config.toml
image_size = 32
cutout = 0.25
norm = "batchnorm"
activation = "silu"
depths = [2, 4, 2]
kernel_size = 3
widths = [128, 256, 512]
loss = "cross_entropy"
optimizer = "adamw"
lr = 0.0024
eps = 1e-06
sam_rho = 0.05
epochs = 4.1
decay_fraction = 0.2
final_lr_fraction = 0.05
Rows from block 2 of a small image classifier, named by matrix and row number. Each number is 500 + 25 x the weight over its row's rms, rounded and kept within 0 to 999. All counts start at 0. Numbers have three digits each.
After each channel's rows are labels from the 100 images, of 14976, where the channel reaches its highest value: "patch colour" is the nearest of a few named colours to the mean colour under the peak. Only what is clearly more common there than usual is listed. The data: gratings and oriented noise at many angles and scales. In brackets: how many of the 100.
# r30: branch 2 reduce pointwise conv (model.blocks.2.r3.0.weight, 64x128x1x1), inputs 64-127

r30.23:489492504525475484486508477492496471507506477514551463461501525527528480466478461456468436551451484535468536569488459495484511500498516497511519461501458514463527465512505503479532498460460485
patch colour: grey (96)

r30.57:502478477520486465512488447480438483482485506474517514474504490458482485513495526500474482454486536484511487487481479458513538537531496502531511480530506525521484518451467460477543519508472509
patch colour: grey (94)

r30.17:492477481502457512457496500492550532487546472481493532534560514520539541508529523523470481544478456523469478512504488489459483524512525480511495496492499522503501499516509502492471484483505499
patch colour: grey (98)

r30.44:507500468509492493543530463486460492496439523505512550477469526523504516526510546517485480506490491509500535484492502475518541501499497540517526481521518492487498518487482496507526506492486492
patch colour: grey (96)

r30.19:518494471506478496507496515494512500506561465511471531458476512537541535503528465511464471520463484556475507493521472522467512514544546497480490513497508522549466523452495437510512488512534497
patch colour: brown (34)

r30.47:466501500526504483495505500516476479451517500524505509542481496509480501513517507510531523505495482463493505454505537529439483478509516517469479498507498516511532499479477491486510492506476507
patch colour: purple (35)

r30.46:488453494524509484518510470462482467476476470493529477491515464476535474459469455479472542474540538492518509534542468442551482487514526450451509486515501538512495517511481478519493497479473473
patch colour: grey (96)

r30.14:506484489495466508446500511523534501497524464504482477513522518537531508490476529452484399536484475528490525498487484504432478496520535514486521486481490480487518490501480509492480499482495504
patch colour: grey (96)

r30.26:482517512475519482538512503471482490538465496524492501474489487469490452467457508505514492457459495474533450464472498470532494445431452524474492482509492461484500488498497494508490503479499486
patch colour: cyan (27)

r30.50:503546516472488488507488495523463478493469467467535499542571507520454498456478491494481559477472546499525489504465499504571549460514505470534487492515478521508505474486513476521469535496507492
patch colour: grey (98)

r30.29:506481504488526468492500486471506470504511490480561504504535500528520507483510473511494509514510564543497518560541504522525479475504502489516497513504503525492475492482493461507451508510475513
patch colour: grey (98)

r30.12:521450447533483490490496440489463482489509484485530520465476493491447500502505492489466479453473494513465517510473491483489528530525488480513513486523526516525469512451499496511537474501486473
patch colour: grey (97)

r30.32:474495473476480498480474508509547511503499494457541545513456539471479532541515467515489498519494537507495501514483526525470527541494501461525471484523492506452547467552507537504524509495511519
patch colour: grey (96)

r30.28:463521546529532497531504518535513475500475491539465455441525475440509493535445524524525487503476511484558452460500499471482508512477503530518463506505482510530513505497497480515463503486503480
patch colour: grey (94)

r30.4:487542498521483503475461529524454489483490493491486492516533526506509512488510520511481529440493491500499486487465501512492488487474466511490493471518480515514546470516494511502485549512479473
patch colour: grey (94)

r30.43:497512470509503507490486520530523498469526453465525504508493538493489534520514495518499533500532490519506536518503507526452467522505521500514513499508479510506531491517468521477495514510478499
patch colour: brown (26)

r30.33:475526527527493525464463543550516512478501516516453443463554484465504493533482534497473448512443544494511462466406502523501481502465475558530478489508492508491519510524501494503472511491496477
patch colour: grey (97)

r30.9:454515499532474516497498530491552519511526465543499492505481503508543513529511490501448444572454501523534510518467467477445467547524557498518483495484504520502517505522493499465492495495466499
patch colour: grey (99)

r30.62:476504532524520484500453520527542514490496485542482451435542454450569437494478494471447453556464498501537477493480499501511442501496536531472484524477510510503498497508495473511472486478497497
patch colour: grey (94)

r30.45:470510495558500515484431538543540528494527461525487483510546491466506487542489525484503441500461468463518494471452526489468454525487505526494500480507501557513539501519494471507501515475497490
patch colour: grey (100)